Rows from block 3 of a small multi-label image tagger, named by matrix and row number. Rows with one number within an expert belong to one neuron, the router's apart. Each number is 128 + 24 x the weight over its row's rms, rounded and kept within 0 to 255. All counts start at 0. Numbers have three digits each.
Before each expert's rows are labels from the 100 images, of 14848, where the router gives the expert most weight on average: "responds to" is what is common among them. Only what is clearly more common there than usual is listed. The data: drawn branching plants.
# router: router (model.blocks.3.mlp.router.weight, 4x96, trained with AdamW), inputs 0-95
# up: expert up (model.blocks.3.mlp.up, 4x192x96), inputs 0-95
# down: expert down (model.blocks.3.mlp.down, 4x96x192, transposed), outputs 0-95

# expert 0
responds to: two-way forks; wide
router.0:129162143168158096143146132174148095133085120105153116130170111161110098108086107078104155148104145079145110162153103114126119184081130110138129102093131143124140126168151158136111134155137129090133128118136122129148121154119147115118129141091112091153126113178157138096124116108124151118
up.25:144125149116152095137083155117091136121123112125115125097140084103100090127132117105130138111160159125141100135122095164114117199146115128139115126116120094156128137123134132158096102089156118102137160087097122174154119154103120132125152132138136172140138125168129166135117152146157160061
down.25:086127119151169120134151095140157120108155134138137070118161117142155193103110131129140127135138113182164107136096081119081143107135162113144107106117135117103134124153122115135167080168188117132140108140142114121113086110123122146157118116073130113119161135133104134119134125129123133162
up.26:127165197171100093122139099118093128123122098145111117144162163135123105082141098144163139165122122170180134078113134124131152115121121165141156115113132093125104097121112116168098074113065111144134131113137136110148124112150123124133123131130164122118119131167159105104131146126129141127
down.26:155138118095168108171175171137134117133136113109160153073129148146101118131152139095099138102138104114131132151091092146094115079140110113105157132110111105160146131109107110120155142139100115148121069110123143106095135150108126103104161126106147115159110168170150127142162158106134147143
up.27:125148151143133148111098128111100151119153127099137103092131114141169092115144114127143154074123147155114140140141139120147146117097109105143113175144175115113128120102082114097120119087097163183123103142152158154127104134151151148143187106128133151096127105133127141094135124123186098094
down.27:168106101140101122152073101163150114118130125142134154140144112118129123145123191120117166157153132114118102166138117199132114127147138137089124124172148125082134145106170129087173103103123127146160115109120130134139119140122107116124064113131122144137076107131108096138140121152144153147
up.28:101146113070072164150127091161126133118127110130134144171131138105097117110123122128127139142132163157096081100131102157157107116128111142136134145135106143118108117156096123165145112126135108160070102098154145117099133175153146140152134133129159122108161153130097150113132106167139175085
down.28:134153140133174140071129190159153118111135129119156137114119117144122114151137106174119133102126084101146093123097068119104131119093127089119123156104100134165094145089108131161100145154118171098149092163125140156164135108126110123112131162149109132122088121129132110153134161123148133128
up.29:116117146169086130160116142148102111161131111141116147147133155103168111163148136128075122138108134142130167105117136121111113104100112167198128132149057136122127136112122167152131161134113126123109148128160186105118094109132101114133087102150083139113117147139156120120160144102114116117
down.29:115099149107150143107137129150080137147150144171125181126081140099119117149134120161104133131128132108128139103142102185122151109136108140102152139122158106153165130100072101102134100151142136158123169174103073115122135109146142118097144124112117127146084088134092122121153139165156129136
up.30:097201123121105124130163153138107128102104122097095126158156130155130117146080112095153160148104121154133131139161152092106162152137077157101087137149159121125123119109104149117187098125114113125141111132137125125105099138103148144124146132146131142157154095080136108119132152154140078134
down.30:178130144099149104141150099105172133136154168103134089109164102119150119129105144107151174090125107118127117095155125131121123104103134113133090169107096142111140105202173098136129155100152110127112107166137151122155155155152142135106111093135118128120146104105129107147121129075124135126
up.31:141091112120120153139120119122075102108166139149103114126173135150121137136119080120153136128136160130068100136143126175094167138135040124147112162096165111178137124123120151145125144113119128168121097139125111130104137121123127139122131122143132097110135114129150099125172115150162112086
down.31:148137149120127089103119106119124161162098127151138132137104105121106152110114137179122148126086108146120144090120122078155140097143123120097090128162092095139127167147136114117125088118151095167163113137143123074143110157133124112119132159177144107116122161107115181113139143176116128163

# expert 1
responds to: bare; three-way forks; night; habit: narrow
router.1:109074112145122174160119144112098177150124104130113156161116130114114146143147152167164123101068109176173141129135101133095107124141147138139119127171125139146154153115130105115138141102149109180115099141143116094151126098129115130116112119118114148112156148110161062126112123105123129165
up.25:154134118189105153152151163123146112146088147142131105161155123093165114133134135110126137163150134102103119139111125125100129125141100083141076104141176091131141154083105139126125143154185120110118070150125128104131134115177109139107165136129123130101136151092117141146118092131140090133
down.25:118124151093127120120145076148117165134135122120128170147104138138096136095109113119076125086137096093123127134148137128158129123144170101144127077124098126119111138151143173139088179120098157139137135144069119144145173129110145121153134160139135143108121114161148104148153175097114090150
up.26:095124107164139155149163122134132151143134104126091152144099122097106148151136138093135131157146136122103087130091101099128103129117109132149140117102122105147157107156177169123124148118150112112144096104153143091170144118105121135125162153118116068168127112082121183133111111108173163110
down.26:077106104144111099101143155142135175076119110168135123124158128118086084115127132119117181137151124102147120148127129151170141096117192140143127142106146131132138138158166142099127130123106135102108145093133168121117151132123130127091124132132157124131111069166095107158085121154142127113
up.27:074058137159123110120165159188130124149146153115154154097150088106138119126144146151138137132150143146147093114143156144138109145130135080090134130107108115118107129103131116112125107139123130119123151095143131155116074125137110116121104106147105109105124129178195092125109121167157129138
down.27:156139110113142145130158141092129103104135157143143141163110154125126153106074113106148124087131142142135109129154154127135129081118132112115143091144147113101145155118131131149187105117148159101129088165178168146131108107147142107131102081185152143125113074134090144139104130113119092129
up.28:111103153123127138165174142151131122089120119140132083120181157123121091111108108119130143125119124175091129124097129091160147133161092131102154103069139128154127147107133077122129158114133104071137121148144138180108133126109107140121158114135145083116150155159163119170144128119118135112
down.28:131179152143128094146143115177122122137176088083148141164108130140065121116150081135108122121122132102160186139136112141105126146097117136128120119148131138113084170129135104162111110119128154140102160127090095121105133137158113129141145105170120173137150134146106095122137138086153132114
up.29:060096125099115148103122143155110138153089134146141150087143157117162134141153123081129117125109148142114134088112121140109136167131119168132172158144119092155150103159136082104163145105109160119152096122127141139102112141153157140150107160157158132096097127127088087154128130113103137140
down.29:137136109163146133121181130131099094155113157110141113175124102122116143137181130149112133134125117094119114107095114158157119134106118113157145110111070083136168151147155124142158142129158090137093127133094093090109079114113152189092137134128105107135124124128146134133164171123130140130
up.30:161113198127120070122098150124102151122139121121127106136122150124126106131122108148145158134137171131097133080115105122135162121112167082095121144117136114173130116143143149127162129084132136123161153137110119130139149141143097059112106144113146122102077117144112124159111119137169161093
down.30:135122109129143154117152118136111125117145098093159148134124110153101070122133125096136132129155130121150121167102119119126119138147104140176145088136081117090140108126145187149101118169154141112079154135113090142100107167142144152136092109177144167120123118132126078132118159162111095109
up.31:112148129161180154159154132106081165123100132101140136105162160083161126128103076154124121127143124157095140103122125116122142149106126139114137101109127150110078122104156097155117086123124159114128096122173134166137143140174152113142131117140080090119110140124131148155082121125138167127
down.31:101123163130148112098111115112190107166129124123129154127119078144165138162138113113129104123134085123179138123117135102170143129138130123074113102114128116126108137101093155125126116127167131131142113134115139140158163140190102127134104161132109142162113093174132100110133166142139142067

# expert 2
responds to: night; three-way forks; bare
router.2:143104118088117111090102110157127169141116129103090170115102109098116097154149142145112118128110113156145119163154155154098147066146149144117127146141124116143097105105107124138123123105147089151124116145149157099115187096143145138154074117123154158085126169119120113135100139154108100148
up.25:113078097105125154129134140111168121124111155101138156140125099128158102130103096116103145132097163142139081148104117160119120135144145096178112146186118133129126148131124096137131179108147178142068146164100122146150140138157121159143147116135092096108131101124116147084106136102147148127
down.25:144134132110147117135122180140150113113137091136135137115124151143116121163142147145146115141114116166153099128119139109177148056114094147144119131149120123139130101124079137146163122133122140055099149112146135111107117144087130167113094096127102135166094177113114156126111137140179097104
up.26:130123119167089092093091135101163133103139156152134125133096159099151119120114123130154094123163167135138128141082113172071104125154131117130134092119170107100098106113148157143107139168127115149115097120132121094097138156124100154131099158093122121139162126134179112113145127127149157168
down.26:159124093154189121144135129130116161131127115115126094107103108144101137141124138101142125101157169097105143103112101075144126157107145114094134151131096103101175137154123132122182090151167125159096177105157167143179135129134141107115114131174128123127109118125106115126113100104143152128
up.27:112099114135115121129153131135121187118145134113083137127126109146185092107104154191107121132137172131145118114110113138126164084112119142086148145131131137143115155077127087144157096148169093148108143149136113122120079167137157109124155147125147127142119126080136135154125136131144081106
down.27:146126122099143100128102142126095138143170120149118143120133147177117180177132119096125113129109092133110135160122094157129114095115081118119127156126120111148134115147097115127118156140072123154190125078125126131124184088120124147133112103096099136152142127146183140149133103119087140134
up.28:122125132139161109108138127130135142139104150152128116107163142135123098118112101105131165118119137082168104099133130185148118147145150118117105143150113099123119096109120142106093133087135109176065088112116145122153171123128124115144129137187116128135172096133132088135166189124115157102
down.28:147127123124076102132137170140151158133162157099158154186117144153106146138162092122106129113125099130141092129107090142108163138082129056161125122114112167115114155101138114099128139094104157081142148116109124141108104123112166157099146121114109150134112144117150168131125125113127149137
up.29:147095149158065120076140132142144185095109164125123145117135126101162097139109162141107171129129178167127117118164144151131106129113081136116141128090118126107131125106159129150122105154124145105104141122111100120133125148150175116143118151105120134121161138127085088130159079124161119140
down.29:151119129114187096112149077135152140148120107149156077125129147129096148103123090101187100106114104125127169151137165100121152111107118116117116170118124129100120128164131123104154142137154103116146152098134161103127178082126100135123130111151119107148096139120118155169142136132107165100
up.30:114119154126124128119123114163099126108101135149074168108178101128090138112131128136126096131090112103121127135111184107110166135131137119132164140125097098133163138169087135154137141121133121092097154124157164162155079111114161113080142114109166116128152133173154115120130144165141103130
down.30:146121128122130168151134107135114127118137092148151150107113129131163149133127136108081167118096175112126162134133137123130112164149168122125126162161156149136088138104103151168068135121128119072137143101138085094111126110124131086146159105169152090142111174140154121093106120111107114109
up.31:141162106155124137101121121141122148128130151169090151145100106108119085102107159100130170149161174125103097124127102145107104141137050155118118168106147109116145122148117117150161139142141137135140101181125081138106112092107115126132114133107140154153069130138114123127154106161152136151
down.31:124155130148121149117169121134107098139124155135140138113128131162129158105169130142109112047138114058108102149133115151137149131116114097168115169098101102114122126147128086129130100150148132107100155145121134153162144103138115083097120156146134139083158122139115156110102126146131181108

# expert 3
responds to: red berries; narrow
router.3:125136123113097135105159090075101136113164154169102108111092170134161145108114132123119127143178130148084146103092143131146125098172086139094144147119107107113107132107141097121129114161101132124161159138119126143101110138162113133143158145172147153121104134103068157141123136156136112098
up.25:168134096119133116131086107157155128133136115144106147108164119104102098161122137087121115148118109093128122135101144114073099138176146119098165108164158048115160132146147121137187103158126140142166172142116117126132096151104136140130152148110134120109113161124131154132104148122114130112
down.25:095109172100151129163136135154131122152092144117150105126111099135156129131093128146151071136164117139120148103164119105120128152096122079116087118091113147131144140133112139126129118130154101121122117166158110111135140139196117145078165129149106119173115117075128136166140107174131112123
up.26:139105173126122140117111140130138142084083088134123114108118105111132147122153103164163158112167145083145134158128150112140114075153133140098124139139145113145121190134140121131122127138159188099145119143164100173116090135158101090100142148139129125120111128121127110165101133118108093080
down.26:111170130134149123143094140114101173149160187152080131091123134110090125101128132119132113097132136109102118158112126107103153115105138090134158128155111184158106130144101124141134161129118118087151101117158160104147144138129134163163098143119123144113136159134115146062099091115126129158
up.27:134128174159127082148103116077075112113119134134133083182122151126144142085106182133153136158183127096127130147124123123142121161135164122121122151128124074138100128128101088138137109115142151133096118102160119140138132092154102110141102112141133135149144149128143115087124149098172135104
down.27:164165128143174090149108120123123121113124179163095134137140122090085139132087081115134164164103103142135103135116110091092133139138125127123163145138135120147146124156127131108120096159135093154086131101164166149158097159114123114155145116140132114159095083116091137135088131157135116113
up.28:137137132155086112180100139116114121132111089121141165133112153126138137072123107110124123102167122146121102128088092098166130100161155116099098121164169102130130175107087115162139158141117135167161152148134101182142113134130097083121153144115144127149159121131121151109096141129137110121
down.28:151133152092129122134159093151168068161145111137153106088137119158117118127119147115186118147101152123145136148150141121069109093117121105131162142094092168102135135144118167106123115140127133108086120102107153095175125144152112156126139131129134132142114129110134135088133114106175151082
up.29:103124146172139130116134075080147123153123158130145129135145145176124141108117120066109140112166154086175134148073161107143134159152133152109127110137152110102117139139135130121142116147133148111120121095093091088146104123127105119161117101155125150105136070160107156140114124108128168120
down.29:108123104075108129091145112184129157105137132146118153101126113126127091163112131197164141142123153115101120094114100093136109140114135119152162144145155109122125132091179143128140115119127100102149113134160128111110096092148143097146162162152157128141111169132145114085167121119101107110
up.30:151102134145150111139163134096142172100140119154165110135144137131145113106091127106143131075104103096131121108128143110158114128109108119151134149093127099187128127131149139104139163143138104146168159139101125152123114067156162171111175140137124094139099101104108101085135125115146154093
down.30:167149157096068075150126129151128110075133099147156168066124109126116125158124130100158104125125135145130151125121133164138142140157128149109113136174106132111096110126134149132126136131128094108117136164144137098183129140134105113159146111118160104131115151142082132160124110114097161082
up.31:147136139117131139146165142124064118119160163139152131120120145115114108138101110123128124141157176123111112159108121138124148097158079138060132101117157078140158117124179099105139130146129109129169150133128123174117119099073097148103147127153138083127100162152133105119111127122129161141
down.31:060120089132163142112158086143140105080185106141123113109120103121159141134118140098128118128163103124125143103124120110135110165105129138161158167122145165145103100156102125141154154131095147090108127128096136125135113119138147098161102124113095140177120126116113110141134123150183093161